From a checkpoint of a small image flow-matching model.
Training: soap at rate 0.0032, 12800 steps, batches of 256.
Rows from block 4, named by matrix and row number. Rows with one number belong to one neuron. Each number is 500 + 25 x the weight over its row's rms, rounded and kept within 0 to 999. All counts start at 0. Numbers have three digits each. After the name is the row's rms in percent of the matrix's.
# gate: MLP gate (model.blocks.4.mlp.gate.weight, 672x256), inputs 156-207
# fc1: MLP up (model.blocks.4.mlp.fc1.weight, 672x256), inputs 156-207
# fc2: MLP down (model.blocks.4.mlp.fc2.weight, 256x672, transposed), outputs 156-207
gate.466 071:509501488496513491484503472491486480480515448522518468485516453504509507455478491491489507515509559475511501472484505487495482531543485496494493484550518470
fc1.466 073:534532492487504480506486511478523460499523464538473465529505475451538501504516497528495482472502488489474534489501494502548502518513461499525483465494461496
fc2.466 081:507505522501515491467478504475480495475479493514510490504532507517496519551441496507524507493507524508491516504487480527536521540478520511500463453462483506
gate.467 056:525509490522517495512471513573496506478470488495490495537494438514509481504537510499503500528494481447528509483478461511473498501509531490519484512487507472
fc1.467 063:529498456488490480525508498488525490486511467530492502512546515471517476549484462520515487505484492511511505483548535538467487510504489536506510479499505519
fc2.467 059:564523528496536506562504496478488495528499496529500544458495512497534449494505545544487500527499493490537498466540514535491510501505573489476546503443499515
gate.468 118:497498482491494552497477495522494480516556530547477526479490531488554511497476540522512494533519482554484465541490486499540459471470524475511484467472440465
fc1.468 144:464492533501501429512520499496518533470492490471461501500531487532477489502496498472486508549541471495468529542502474459494540484482488523464509525489489491
fc2.468 125:514498475507468545497491476494523506543553494469515479482462536496518541473482505507524482500545449504509482490491482510460473535477510503490532492532498523
gate.469 149:510481506512536476513500534484490504517440513453527475568500478428510553476481543421468544494496491460479517489506515493517499537493537510476508465537494478
fc1.469 125:497474492506503496549502492491478510527509524457532441556477499453512538509487539415463530484495512487500499508505519498528525529539519542492476480525475437
fc2.469 151:469468517517485486493510474496525533491490444561487505493543498514502464517486476536550480544527476525500476497449434489495520485514483492492492503529476518
gate.470 085:504502495504518538474523464487478478505494533484482498555466494463453513490512505471494474484482524494535481527530487543472508506500482509480547497519489461
fc1.470 069:520497495515507509474513527503493475497512513519508508473485494481525427492487476512561528461483526582496518499492497480495489481468516481528491481519539541
fc2.470 072:575490503501540472500472489493557489485499498514501551536526511500521489517485485536477471527483528479512515499447499495521550509560469496504520500540499516
gate.471 062:537491485466508539471499518512492478527533490481504477483517472475485487481527534500517545476524511484531480505490501529489508524564533525518469485511489495
fc1.471 059:466483466534475493480467474488521512489492509485518530500576527473481489457511487514484493500525480515462522508521473520519494509501529496517492528528523517
fc2.471 064:497472481518537493506499480513488503517518500435501477489495496505470496514490465468500510487486472498523485511482516545513523526524510504542540471508464502
gate.472 082:555536467517435492508487508500489512511516525537471517515491540558494518486476457504537466514482496478510470461477512499493493524504461452497522491514511491
fc1.472 099:445486516470515524495499466481509479502508496499496489499521472474467469538495507477511512529556501517525526524502477473529521471495516541534443495493528461
fc2.472 081:528487501487501465520518478535464530495502465497501478538509565514485539502448519476486488521488495442474463474455465516476487510487500469491518517508479492
gate.473 073:503582483537501499475495480511528478508495499512490494514529469490513493486509529461526534464542508547510470518477491483506507496505498521509512499456489461
fc1.473 070:550506519497491508529518495469510494495504463465455493484526498529554518546524471464548481473465483515534525489501485461488506514527504486547490508470484497
fc2.473 073:501586480535482491550464501499536532528507454498451553482487478535505496483477502492498517519555471518527503499510509493482519498515493492532533501470476501
gate.474 120:493500481479502492483533507465532481504522471506507488482534512488508459504504499529515490532475510546471495489511476490504502482500500495490458533518506530
fc1.474 117:507505489424473460496484480537474501515472502438455524495513537486477515491480532465462511503542500470457546493452517498489525500498535519480506475533477497
fc2.474 108:506499496490523511482496489492485437561482534477532489493479516504490512498479469447479476464487498462511501501471500486476486556534530511485554475469485450
gate.475 097:516470513469497526505485515485478528549488503483499542537509552506480469495468508544508480501480518495503485480514509467526455507449522484479494491533513489
fc1.475 082:522496495496513480474494475516526461476535497447472447500472497489510506478533484458530457509509452506468501495511533483467502503519530531510529539497505526
fc2.475 094:483529513481490463515531475534540500494489533501521517448510542535471541474477528488526510544511471495521476535502472478499486475530512537519551517535474554
gate.476 157:505518519511511509510521513482513521503549492516491544473486506494506489503540492497513485481495465483483478516474473514535467519493434470493487498501494458
fc1.476 142:511526485478519492498514514454523535497545451496499531484503518496506495506536478507500504495470525502458479511494482497536455487520451510479467475498466462
fc2.476 146:500521447471442529505491506468480512495490483531501492512499527464522514495483469500515482469506536480534524526533497486470526540562492509525449468515483533
gate.477 076:511494518496504517482518482483552472497500506480479494461449522526495459485501533519482531480509568505491474557454495508423550492525524458524505499501508503
fc1.477 076:532469457471527485521474515493513512517494480507487479503514528458512524484486503452538488485493456484494539475530494497547416484508505509511505533527477475
fc2.477 079:492519486503510486513491492502454512477520505489504462503487503479485476481484546494504557481485477521526516509488529483485465538513511502463500504501507464
gate.478 074:519522510493486483510522487541525588535522549498567486496486507504545503487513459484488530517504495529510509509502506512500531532515493473501506493494486485
fc1.478 084:505495512500493476514491502461532522498496456492475494522512498513519435484493542551524502551468482492478502489483507513468495463495514515495498486467518506
fc2.478 074:505486501466511502511470513479475536486464470500502534529510520500520506481527514477498443512504507510461544509525496502492548460458523482507502486519522527
gate.479 085:511518479489491467502477535475520493537509492486477490498494491494477449517542434528533519485519486527481484549448444476516533514507514530507534542489484477
fc1.479 075:477503498488535513493528518496465496527447525493514492457524491478531505500522562501479528505510484509483510490549516486448495498468561503507513497488492537
fc2.479 076:481472516542509523452547470493489509468568477501517510466535465497513522548483513449480510509492530512479486453516546537461476493502455492460505486505523491
gate.480 169:506490455489479558487501490518481537515447523525509538466507516468515493513487515517475491487471505482542491550479509493496478522515505513512477482493500484
fc1.480 151:510500488495476462486523528478483487500520492457459481527476496477488518525505495457534525513518468504470535453535466524509520486515527508540518515509552534
fc2.480 278:472543499489516511492516517491525539499515489525502529473538520496508486535501464554551501487496503470519523526512500502465423438487505497540512535480523507
gate.481 084:492499521495486471494499519462490492475542436499520471475519499527512478443502502491523519504540444501534468492448486510516484499529479509535533506500453493
fc1.481 091:511510510473495492545520527471497437504477500543500525485439500507457507546535476512508472481510535475473507486471503498468469476473532497495498517497489510
fc2.481 077:487472501526504508491488547498480490467442502507491513483551521500503489516521500494493508480453541536470505497519519458492524525489494527484480532509477497
gate.482 165:478500506546522512464496477480517504504479500535510496499521467506476509513536545496503534461463487539513528470489470496508499481504502481496496459461537495
fc1.482 140:500488529486515524471498511508473484518553487494516525505500505487483486481539483516500517504504476505517461506484469524509532495537520510471453502551505495
fc2.482 148:495506483532506483488535478465522494504470516525499412478542495504486510512481522455502509442463538517505544513518478513489497504493530506497532519449519521
gate.483 055:526494519500489476498553497501495449534546534491506485474528502514486513505541475462474484518467492535503479544486502503507508549514505451512517516530488465
fc1.483 076:470513532488541495500476533516531512511513480498512501457525516480504462457522472541485517487500521490514502492538476509477506481529448457475480545501524488
fc2.483 064:505503574544516512513497495498517483525526572479494494478458447484535491469529498556488489487489477543470472501474490469512475559509526505486443486508505531
gate.484 129:466507526537513486490472517494493508501535476532471523534506488464517460503505488506546477547490495502477493481520492502501520467504513495517487506506518530
fc1.484 183:520505471516470538477490493519497465496506500513503512496485453514511507509521526504472476447467455537519479519494490495474505539504463499502538470476515460
fc2.484 158:515572508514457507495492449481523499512487479491530457539511521486498530524495502461460497448510504501555493492511497480490544541550487512532471475476468467
gate.485 067:563493480479500513484494482521535506462527541485506481514514489482518525482550492525505462465469512477520529460512468484518480491499473490527526472483504492
fc1.485 068:449508518525496499505504497487498494511513470511458492531512460518504484530521459482510512521499486487506513536468492474523493528551529519482475469508540493
fc2.485 078:495471520491503483498465494520510514547509506499474550495562446502502494519520438534520483481473517494479475478527476504498480486452520526462503502505534519
gate.486 065:496481552508483512494522522478522476495541536552519559465520552477476506554538467513506516456481492536517536511507501529503467521466493502452527467526526443
fc1.486 073:490492461455489491478477456519493504510480497471467491505507486533498547497508522444530522541506484490519458460491502464522511501523522524512480523493463525
fc2.486 075:477498480542471504509524467543530531504494447516461495497523492508469529495528529491526494502491546513524526503496498482540497497500489494468530551483451456
gate.487 190:529500493473513469517472491491535548497490457464445464535559499470477431528506496480482526528524452466484538483492517523506543524562528550494463485515523526
fc1.487 228:521507489464491474495483498451536527502494471478437480532540483476480439516501486507482522536511471475490552492525496503503538517563510542516467468508512515
fc2.487 185:462498535487518492521508483521506530493486493507490523474512509492470525493480496501513536500527497456559514493511475462476478498475513500546488530524477523
gate.488 064:484556525517551526526502479518475553527573521482500508467525482517517508477519472496491526482528523481511516491472505478498512443508497476510481523493521520
fc1.488 060:498511489463488533506538457507494519480520473508454524503500487513534485508502516523470480492489521465457517522508473514505517490500506521490518508567494482
fc2.488 059:462507549532484467536474517469520487495507568497527509526492482524536535484459489540502445526507503568498520494506528507504499482521527478497502507522530517
gate.489 061:495472552477485521467511507518464506477507508504463513474491504514485537515484490462499460491504493483499485512498445503502495531510515532558446483468503510
fc1.489 060:516498500487461500475468493477482488505470479480503503515527471470503482516537509459453501518472506546479466472494519522549523477525456511512507514522506489
fc2.489 060:527528439524460464486495466467491510475505538492456496482511505484516483517496502542518540499487521547521522489523543482491504511493457503473519525537532506
gate.490 064:493491490476481502496497493507501542508498473475482486512526468468499457522494462506491545496509480514532530487508497497476517509567526528481507469470515544
fc1.490 065:489491487490543525500518480553474472509530531503522524460486508505505558478512524508536491457495516489512468481436509512518468471466493490501483503494507488
fc2.490 063:519496429485498490474497493476497508515522461510459512507528485499519484499489497540459496494513515541505494478504560468535504481570491491468497458461537483
gate.491 134:503535537462502470498495504512521496469478473501472498460544506533518511504554506499479499544524487523564517535482496510477478506545490497548508492475495495
fc1.491 093:516506512519498522515494515537536493471500466501524474472474512523523526493513540479449514538495471538536458535461476466499480482452517526492471513507461460
fc2.491 113:506542504445501464522503476502535479510460477498510532474499542548533522494505494508538503533533512520488487558478476460489479498542510475499504530488479507
gate.492 058:492539507507480484466483523495493531506480525509512497533493513531496493523466538516492496542473477505525491506487473520510509500528463497453505493504438515
fc1.492 054:492524486483498500507501515466523511560481465504504470496506499507498465507503478498484489490520438482507532501515536494527492528510424502473538468559500510
fc2.492 071:500534522493525477526475478520507555525510486521501535496476477500490525449463469503487502499502451472527520500524474484525499464514492517523525528483485520
gate.493 140:464467463539504513502532480573526506457493529483521504481503545495526501455506502520505464523512493520482493474489527454488497489487484519486507477546475506
fc1.493 108:503506498477458515510491529478504509514476491488495541547528496497500478533480484485491560519486500488510514485502493505485527513531491532478485512509482560
fc2.493 142:479495497482481458493550479482557520494501520510483459502520505511480486511450520477469505528488529499476526521495463476517525519563524499458503513498465520
gate.494 060:477492483523500499492527479466489453532513529526479519494456520496511531492482516522508546497486513484485429485530512510500517459438520492431541490459523490
fc1.494 054:484525486503473451537485558484517471532489487540501492507486501515524518473468519524491525555506495556498482512511516524539476464494527492419507509519526500
fc2.494 055:465468510458468498491533536488522496462482473504483517484506490542536463471523499529481489469539492511510547519461557488483507500525486465505480494491525484
gate.495 115:460462508515489455495502505485469515516492494508493518480540479510526512507496453508527477479458506521504462510504466530527481517513456513520507518497500519
fc1.495 126:553517491501506517527494490495539504498524535525505517480509532534496485510499524515492486518541513484515520481493498495497541492481500524449485477473521521
fc2.495 128:494505497533515521474503528518507504496502506485538498482494516512483497504527464502543469511490524513499528549507522500465511524491489497511532522522512503
gate.496 225:482505536527490492486494518499482448489499469485503515528509500462502526477524498510519557490519484524516481460510501528489479534480517461526510442496504522
fc1.496 248:490534524511504497512513500505481524468554496483502478511513483470514510517511503456487523503502505516478463511519432518504527507464472538471472497483498484
fc2.496 231:492474501490480479520525514500500464480456498510495494477472520471518481497518493496492485472493550485449540506551487517477530494503494472494478506501524523
gate.497 098:525503474532477530490527470477491529525511544486532514537509556483546516494527482473500523454465559489485511519504495514523517525496505471469529494484482486
fc1.497 117:513475434521519496524516526517541481485495505540503532460480500539534470504507516516530450498517458517514522516480534481492508487488462466501495496451502489
fc2.497 103:506483507485476457509502536491505479446504516503510516459516546525546458451465547538509523535472534464491502514576509459500517476481517489496517488481508571
gate.498 069:484546480515515548499509526502519556504474504480507533510504492499527473521443518477495467475494495528525500503490499521494518460485457506481560501465510465
fc1.498 062:458545507504467521495466562513502528509501462520519474549522493469487529500486516494524519536493525522482482476509554494482542504515526513509473569546500517
fc2.498 060:504527484514512465484501499479533561553493490516515484540528474499484506511503562494480493499530455481532479532489498438521533514513481527503533515515491484
gate.499 082:468522480496505504520490481457548490487505526514508531459456484513482519515476520546504454471475504527478524492471529464552478475464482472527490517511535519
fc1.499 086:511512506514477471504499496489511530452469508533491512460473461520532519492485496532521436484478498560502523496463513469498449490469535483507479522465526515
fc2.499 084:540496495489488517490477526545498548494421435522533516509493510475478508494555463481482507514488518487489497446526487547518535476525531485515483497529481496
gate.500 060:483532487477512502475516501485535510546499496504498464506457479527495483478484477477501484487463526497493501486469509474519459556557515487504477507498489534
fc1.500 059:546484516505486509500484461484485499488505508470485460502517531450481543493487506505486490553499547540514518497473489481507504545497492535523516492481486482
fc2.500 058:489467539484538491468540483543571513502528469486546506523488521514498500476517513481509518483461510482516448489474466474541480518524501541488502522489527476
gate.501 077:476521499505518481467510481460512478522488462528485491494492485536521558504497495459460546517495477538487506456458527500486496499536508492469488495489528535
fc1.501 079:432537478538500498468525490463538505475452506516546528493490488545529507498492507510471503491491553536511491493487497503482490485507478460492517525487498550
fc2.501 074:478480508521534489510513487489519526455476509503516480490472479503505490483500482505474543492505553483505554518521488504506479497508521446469545550548499551
gate.502 064:504515498451497500529472527534503459508458484473456478496491471506535488453524480510481492475518470478505534472527535483522524470458514493478464509481503481
fc1.502 074:514510536530512492456499522464561536517518511456451513487525533502490500539488478484456468531485493507486533489524510504458517486525537527497516451517530540
fc2.502 059:462485525487488511505515494487539513517479483453497517515517515498505509498494510457496499511506524480484502454546536482544468506452511527490508557510516491
gate.503 081:504530475463495465508504540486498452461485453508488544513484491515497468522502499533505506503532475507503503483507454496522480508535514479504487507471516497
fc1.503 085:519552517468521499530483499502528450518492467523467514500458519475457434496512466489532501527519512519524496507487502489526522477541456509518507468546526446
fc2.503 075:462484538514518489482549516503560540503487506513538447502510489464481514503531490502545490483494512529479505482495495487516487502479512565500486541514513543
gate.504 081:492544485511494496504515522483472496484544487515512539489483482490522455489526545561499514480497477470527499475464509533488485513489496445487502489491502490
fc1.504 069:504495544484549520513487529481461462486507507493500526482508476495597484551481477521493491510463510493471459449487504489523492498473502489526460508511508530
fc2.504 081:486469538520535498493489503480493529511465511522514500509539503468570476525503511531496464478512545516498533502495478476467478517533472496515488525492495535
gate.505 079:441522525481469509517477537477511543462499488468482501495481479486477460496471500524511490463504490533513463505506467496508547484517506537471485500491505515
fc1.505 083:492513511475510534542457505470500501510512437504466480490502492534437477491485528521524480480498522532453546462518469495483526490545513541467488503532485499
fc2.505 076:507486477494480537513505464498488499494474516514509519528491496460515479498512532483483510502502488507464465461448509534485551460495489530461480489487445511
gate.506 068:527525469507482487494454520482523564482466500490501457519486421481492508471524486510474505461505535499457481494466475550511495474485472496496477467486510545
fc1.506 075:475500508511493524518545497521454540453503516484509528464505479513511575498447519465464509484530492496525495522504561466458475548514531552520481492476502537
fc2.506 066:526495497483548481528463519483495506524488485483515533528495505507492533492538523523496513562517505494502526510494455539523517476505484510564532501560478499
gate.507 062:500528496507494477508488469451506452529503501511510520474522481512496516508486505469513484503448552511574523497512479486480453509474525514455453540507443465
fc1.507 066:473504494533511507509508511493486456475541480503507516498498475479475505507506503509512460532515471499504468453513480531491487507502454467583470454446496534
fc2.507 053:495539531538523488512502493466508510527482506552514517480499488469499482504494535524475541531493514494495478517518505477505516527501512493523475478464458508
gate.508 071:474525521468493482506480494539509494508515440512488483487504489488496510491522483453507535504493462471512552485488533465557530519523524535487473475545531502
fc1.508 071:469520500498468489504541500519482483495564530472503529461462542485474546514476509483507485482492509483515500541489505472505515500476479496508531506529515466
fc2.508 068:460498503529485511502474531532523459500525506479544527462534517500478484498491444525498513490528497521476505500470514494473523506485482511518492529503501510
gate.509 063:519496476439514461488490513506529507500508527505435481519469466520494498499493485539504483476495488517537532426491446497515496514524514502466486486484482530
fc1.509 062:477509473535524495485482497485506528518494494503503501539544449486459444551533512474514481497525488538482498516511491491479481531447460514485513519538515533
fc2.509 059:527512466524538491519536489522508543537516484514454516513509491498512512487545528525495504513469537484556538512506481442505491494493451485477509511524495527
gate.510 178:463453471492489504510512492496488534533493488507466485474516472456513484492493472471495532509484445505522477484490541489501496541584508475529479511534506543
fc1.510 137:469482481492465477516487530498486526491465511538499488478527509538522479488493473524515491473518468566546466526478506493544505512540485436516503501506511506
fc2.510 171:500496474487484545480514490470471519470519487502497463513485453465550552507482527493485495471518456482559443518524520502486495548517500512486452466468503487
gate.511 068:492469520528530479507473491472493474503502516470528516437495520492487518481441493480515473511478466529521508491496563501536497517552496514499518480491442499
fc1.511 059:507536528464484516494482494511515469487474457495484512488467469537462486509538549538473514480501432499541480488499486475483549493463503539517563485483535533
fc2.511 058:534526508492477483492528531507524512513474473495475456546475503503492486523456512522464478490532495469472518559458499451487494498530491499483543514502459454
gate.512 055:530473528507506473489481470518514482492558539459477510512463505527493482482482531512502461491497536490477560549494506501534478490523501493491496458500531516
fc1.512 059:445487461469496527475539519477505489480456496510477450468533517469495490504506508503492503513515467516454472475485530485521536497488509497519523476495501476
fc2.512 057:531491464498520504542512515476535534515523510502499459527522473493500451501499513544499500511507501557530472506473513457507488521514503504508531512526482518
gate.513 085:510510541498470501505489503500531485476487474535495499459515494494541486494499471501526479511489453522475455513564502488524544504513475484542476510514519473
fc1.513 089:464560518470472457467455504537488510508514488514474536479494517532481457519502484500501475525474515543492464470444467516502535470471532523489526513510457502
fc2.513 090:514534508460507508574456527489492515502502498510521513522489550546472484504471473499514458494497482542523460517528490474476511524489492469471519512494506486
gate.514 067:460473519538495475552503473482510511508559463461482484502496455487475532487512514496526451488485497469522521495499518533507486488486483519485492497536516468
fc1.514 063:499498498488483506524456518491484488521499501471461525497492479514476543536481535525484493495497510502539495517550472482443492515505474499522522531555532458
fc2.514 064:493512504495489468536498519523529523504464452476487485491479466517470502531520490543513432473483518532526526502500473469457505528517444502523442509525507446
gate.515 155:503502526511505503522458476485538462472529442535474536470518501508503467495524464512444520534523470536559516501484459509528488516483425506526485473519506482
fc1.515 136:491519492504520494465508497478493483488551517504488508491553494573486491519500483513490498522549508580546467509509481521534520513507495503480523478491482465
fc2.515 166:505536510517469457510458499491539478474431536521497487528511488541498497505453497509510539522491487547478456488482457497541498479523496486511462479491473515
gate.516 063:515454507473511482485524517495503464465503447503504526500525541507534490469459504497548492516510483503491495470490505451525519531512501492534465533491487493
fc1.516 070:510514509534482511470517484490527482504476514498479481501492522497463534490516524500474520507486532448483532524497493507472510466529488523508490456486517518
fc2.516 062:452541502512497546475521497465549497513500550551548481503515475482470469548517508509502482497501538492492489532475501484502512486470504503479509519508511482
gate.517 071:503484497543525511482494454520498488528531502511538531532489527500521538513502504440546564490492508495512467508477503526506496508538511478508514447496481518
fc1.517 098:497509531494486500519499474521503472455535489500473532478476487499491454494490500537499538496520495487481475493516543494500473507487478506510501480516502522
fc2.517 084:480529508497537504521551482536501503495523546491514490514460500499495527498505493510524487546505498501519479482491484516561481470463480518499472517510476482
gate.518 064:495463497470494537521469531535484501501518486515470498499515552485457499505471459499489497474536516479519502501553523514496527527552524521518469519482523530
fc1.518 061:511488493524478470460458532518516536504488444476447510501544512484509495504483493492444510501556493455506516540546484485504555500563523480513460505533469507
fc2.518 058:492498477504470489473506482483508517527474478507484535516510465479509503467541491504500499506488492497514488473494451533488464513516529496529508529502463475
gate.519 125:471493497552513541494562492462521517506510497486563535540513457510491488525557476485482525442489515506526498512517452475507509499468497533468500530502488468
fc1.519 150:484515508531478512488522509498483469522489494480478462548545485492482497474510521479505554445472482519516518476506456476519545495499511507534513474523525518
fc2.519 123:470490512542492518545528507450479492477471456482501486498531478489512509489559512499530490479477499502489527498505521522507503482471490480465519465467565455
gate.520 058:448488538536485506462514514493505521544482528481532468545518476511537452477510527416509516477503484503512519491507485515490496540491471479455491514503494505
fc1.520 061:545549496491462493497496517471497484472485477444494511523506471498529492483501482528477517491491485475525538495506483512515479492512525531510472524493553487
fc2.520 058:526530488478501494505532519467482493498523517433500531496514505497519490511534464557518550509482514524476476508524493508506505529503443531559485538493504509
gate.521 067:435525525490508494529496503455500516514464468504547506464509525502484478524461500542505493455544479507521488518483486490537506481514501507507461506520471519
fc1.521 089:497504564521498518487510512488531493493536454508479484533536452471500456501537507475494468485486439510498521477508486506467506518495513517524461500515526488
fc2.521 071:478507487495539486522524482457474505511465486483490508459474488524518474485483525541464501453475481513495502549497533499505500535484486514503505557509519545
gate.522 059:504470476517499544512498532518503533470525481522495512504524550482432531525469486550535468515492489502485471449498489481537522491472530503498492488518488501
fc1.522 063:507487501503549456479482494545521492480491500480524496472474483526484502495494490426497507470546492480539517529545532508474542525535477488510536499521528471
fc2.522 058:511513492529510469516519502516485483489505535458501477458540474529482469512492495448479474497472480493488515503481523495507503517538481471510560473509549509
gate.523 075:473465471571501477472524515539515507492518506501503446502476541470475490493485460514541492486509526524493509509485457514489500442466516485541487551494490542
fc1.523 075:532509494488474527571475493553516501469471496483479534480495500532498464473529532525490503551484504504514491490512558500498446506523540497492564478528473533
fc2.523 074:507496550504490479505524518526511546507486516508522449468517541503474492488510528498495521477534521520504497461481490470495474521488471471465518488512483515
gate.524 111:516514477462488503480473493497479481485493450501500505492519507525527489487477481513478480543497515524527485555500467474485524509500481516544488509489486473
fc1.524 096:513525488463494485483475531491503492508480501509518509461501514559546488492462485519488466541472450522514504518500477474507498513490475485503520502460489467
fc2.524 103:497565481485486497522506490520517518470454484478491534483505532493505517446500505518519505496527459506464488522531497488497515482515478490540475497462527453
gate.525 076:498523563476498513517488497482503475475502488490468486499521511497457494485431478559504467534546462512510469486499483553513454515507537501523490518552502505
fc1.525 077:498544517503480498508484503545524479477483496518498433499498497512497492493499538525498544510512501531518490536528501503485489510479497468511513463524542467
fc2.525 075:490485451514503526520506493496443523478524509508510511502491526513556479516458425503514527488505504495524470522501502558484499496490505509470470540477506512
gate.526 176:481510508492507504465498524442494518503532544493462450521524481462471480478466533495494510509520482490491516518540485497491510509476507481480478500536509494
fc1.526 148:512524493503510525534502480517531491490464493504501536502483477526486542524557460494489469488517491488503522487464506492489505520542507478531547505500473491
fc2.526 183:526484479476486496491548515480495500513461513547512463464484522528534508498483507477482444496493514476516505515474526502460474487502540477498516534502485507
gate.527 065:525484448481499489509474480499497527503488488482473447525550483470462478501498521468464504512505471507513531499482514502491498536605492512502452501519500503
fc1.527 068:487493490507519503521496509510486462507498541557538545476498509564542531539519523548506478473470513523498455524548454511481526494468497443481487511474516488
fc2.527 066:556541456540512522497495536502539483466519532504476472509521507547509475517494537504488482505489499530452458524469549512521553530504444488479501495485520475
gate.528 076:508507519507533491487508481501521474508507468479499519460497480491503489500502504508526502459473469500497484471491507488544502485482509506491514440443491474
fc1.528 075:499469505500503513512559481456488507508509485493514485499531480515443533512474498533534478463465508465539495513542473522486496483511530503542505518483507487
fc2.528 078:474524519510494505490515483492513517507467514491530474486498539508528462482489512515515466519520452494550493528515499492471501546534498496559497538538475497
gate.529 124:485496477509491481471496494461544506569475489510512481481472490508543494507469491514524464469477514516508486546503492520511507524530485492456504482482474475
fc1.529 133:498480487496520541541477469478555501502485461537492487458496461551524493485499515527486452493522494528513521543447497501485456503541455523456469506498483481
fc2.529 116:526504506449502445474509523530509512470479458494496513487541561485496506508497494486498478485494471498467510509534505496520545501491543513475441489481523484
gate.530 087:505501464511466488476492485513495479495486467476475519489472512508488503504450497512480474477458435531486514514513451515485557452448490523500469499507533476
fc1.530 095:515457515517482571483518483459455550497531509486467514527513482484455498540475487467475466499479473491498498504522515503479517509507483522474517536529495496
fc2.530 077:497503455499542472481480504533508497534521515490492494454484513483525527497480518477488512531523516511509510552482515470501504561542484454523505492487482479
gate.531 118:466513487490499500530474525497480499504547512494539533515482473462485496517533497503497509454483541469519501490500491481504511474526528511493468527527509529
fc1.531 099:557527501528490523494498488518540509481477492507494464475495514522515499462474473476505466533539477486481518513533471485483498526505492495514534478456510495
fc2.531 113:525531498510465508488515551485480514486539479490525485460478551553476528445455515478512448526508535523471502518587499495528539469479440467514497495499527490
gate.532 067:518507461516488496486465476488512497511510517466533483500456499501529507477533525490522481466461557531501518502480507528492498445536503477448456467516529490
fc1.532 070:496519481497537474498507483501497518513519507501504518441489509556505513524491468518525445494489498515510513496487501532511475505543466509430515483505524485
fc2.532 077:494490522490542483494526475531478487524499502477470522509514495522487531513503431518506524538506487475538488508486524550521490521496505513519479528476481476
gate.533 059:496485479532485482459513499518524521494514552507506533498513493509527500459456509487533512491512482498486499506547500482493497485500498470447530492505491500
fc1.533 060:495499451531503461485526508482504464469491514501580488506475530513549495483522494510521501495492517518515475495499528498452447569472468484449554482485499522
fc2.533 061:526489532484521476535547513452503492492543501474524499488481500537522502510507513505521527531466489510478511499499506536540450525502510479477480489494516483
gate.534 062:505510540471482490503513528479537517512500505455479543564522500511509524445535500509487505448497471523545526456487508495496495515519532566509456523517533497
fc1.534 066:513482496521469519523491509473531482470463510531442516538498480470505503452505516489489480462480532475488524478494480491498477478507512520519498519505576485
fc2.534 057:509487450495528565480515494536484503527526528492510495441487482520476446540521455486514483529471509513480508502540512534486472521495522480504476508527490463
gate.535 062:471497504517455553508467504478508449560472505480487480473494510497514493477490486526514559522486472475533518500532523495507451501567494484497525487485473481
fc1.535 063:539532472556501502516479532519465547456490535496540467560490529528505485513480523524490461509503514496516448481472478490491497507472530492540536552477480473
fc2.535 056:478522517474509495474522499538529514483522505482469511529451479506504476497518505469535521496490504467496517546520486468487558459496482513494498512497495534
gate.536 227:481508532487483491517522505485496548493512545444506512473540476476506455515521519495501454517515445543492514508500501505519467489503465479495520510506482518
fc1.536 196:461493517497493502514525513496506555511487516446491528515538496508525494523519531490473484490531503560503479539504477469489489497496471506521494511472474492
fc2.536 237:476531487522497493512515506473531512544522524512556481460529499565473516527467538466557480536516536560476481522480485486505510477478506494487568525512475507
gate.537 067:475512470506505500479524483494471499572470518485506525467498518498544503514503464475525482487480456524490502457469494455517499526519491496466488516501531519
fc1.537 059:497507500512506494536511493527540527486489454484509542505464465510501469510527457521509511494477515515476524584503510472504503496516490510512517530510517507
fc2.537 062:506484540499513491549481520500541512451501481521488486493491483454506512534528550534497505548480496455487501522541491488524501500508512497544487479488489495
gate.538 067:492507480498453540505506540495470508492464524517502497519489514480540515458540490471481484483485529495462511500507506473464499498503519496466487451488503516
fc1.538 068:487544530465494477514468497483501489527482510437535454528509507521514500472559518503464493520484463470454545498520477516471534507500518507534526484504484473
fc2.538 070:490462548505480486521477470543515476530551502491525504454526525518459504543491506510504529504501521533525506515523494472501496481475505512504472490540493495
gate.539 071:466539512515467501473470501531502483498482482506500496554495512519506519515528473460511471468478504466490450508518506510478515508498533477518515458478537512
fc1.539 089:521479484481514505476529507478492498481468465495554464509505494473567498498512516505494524511539507512504510522479504528479511472508485504490505525510487518
fc2.539 073:457538519547492501520475465500482508480491501510439534486531499485472513471484482465472483518509498438450514533477476478470511535502516513527497480457518489
gate.540 064:536533454486521529471530485457467525464543509534504484530494515494499498551534532498525491526492577518542458508514523525512505544474494523479476503550493495
fc1.540 061:493504495463537467519509535476479517448476512508436533484502476473489480467542479488500463464504499522543518504516540527486485503540496525506524513527505493
fc2.540 060:448516488492503492524481503504461515504485449474477522514471538469515490441488513486485457501523488509443488566513502472479522517559451507511480473501528504
gate.541 212:480461457516507499487516513539438528507506505528516483471472498479551487475497510499540495491456497512537479497497534496507454524541484475505475517511515494
fc1.541 244:514514541513508490514470514532524481466475527452492538530504519514460535485565503489472500505504495485457536458483511536499505452441482504490568473499506525
fc2.541 229:507476490529504452561481510529510507494494519482488484504483521472511479451501492480459520504485496528499543495519498523535493483512499487490464515540508520
gate.542 052:521504481512536495489480469499517488527483479523515534491490461500502485517504494495519469538493459528528475501538534506491540523488464520530516483469510501
fc1.542 052:478512497512497506449478505501512440524475477509511513496485500491489491495521499458465453480540467524507528557502517469471524498507467469464538493531546469
fc2.542 048:513471517507475480504461503466492523528489499487508455517519506502515477453492491518479503476499449523495510481521490547510490455521499462439512469508501511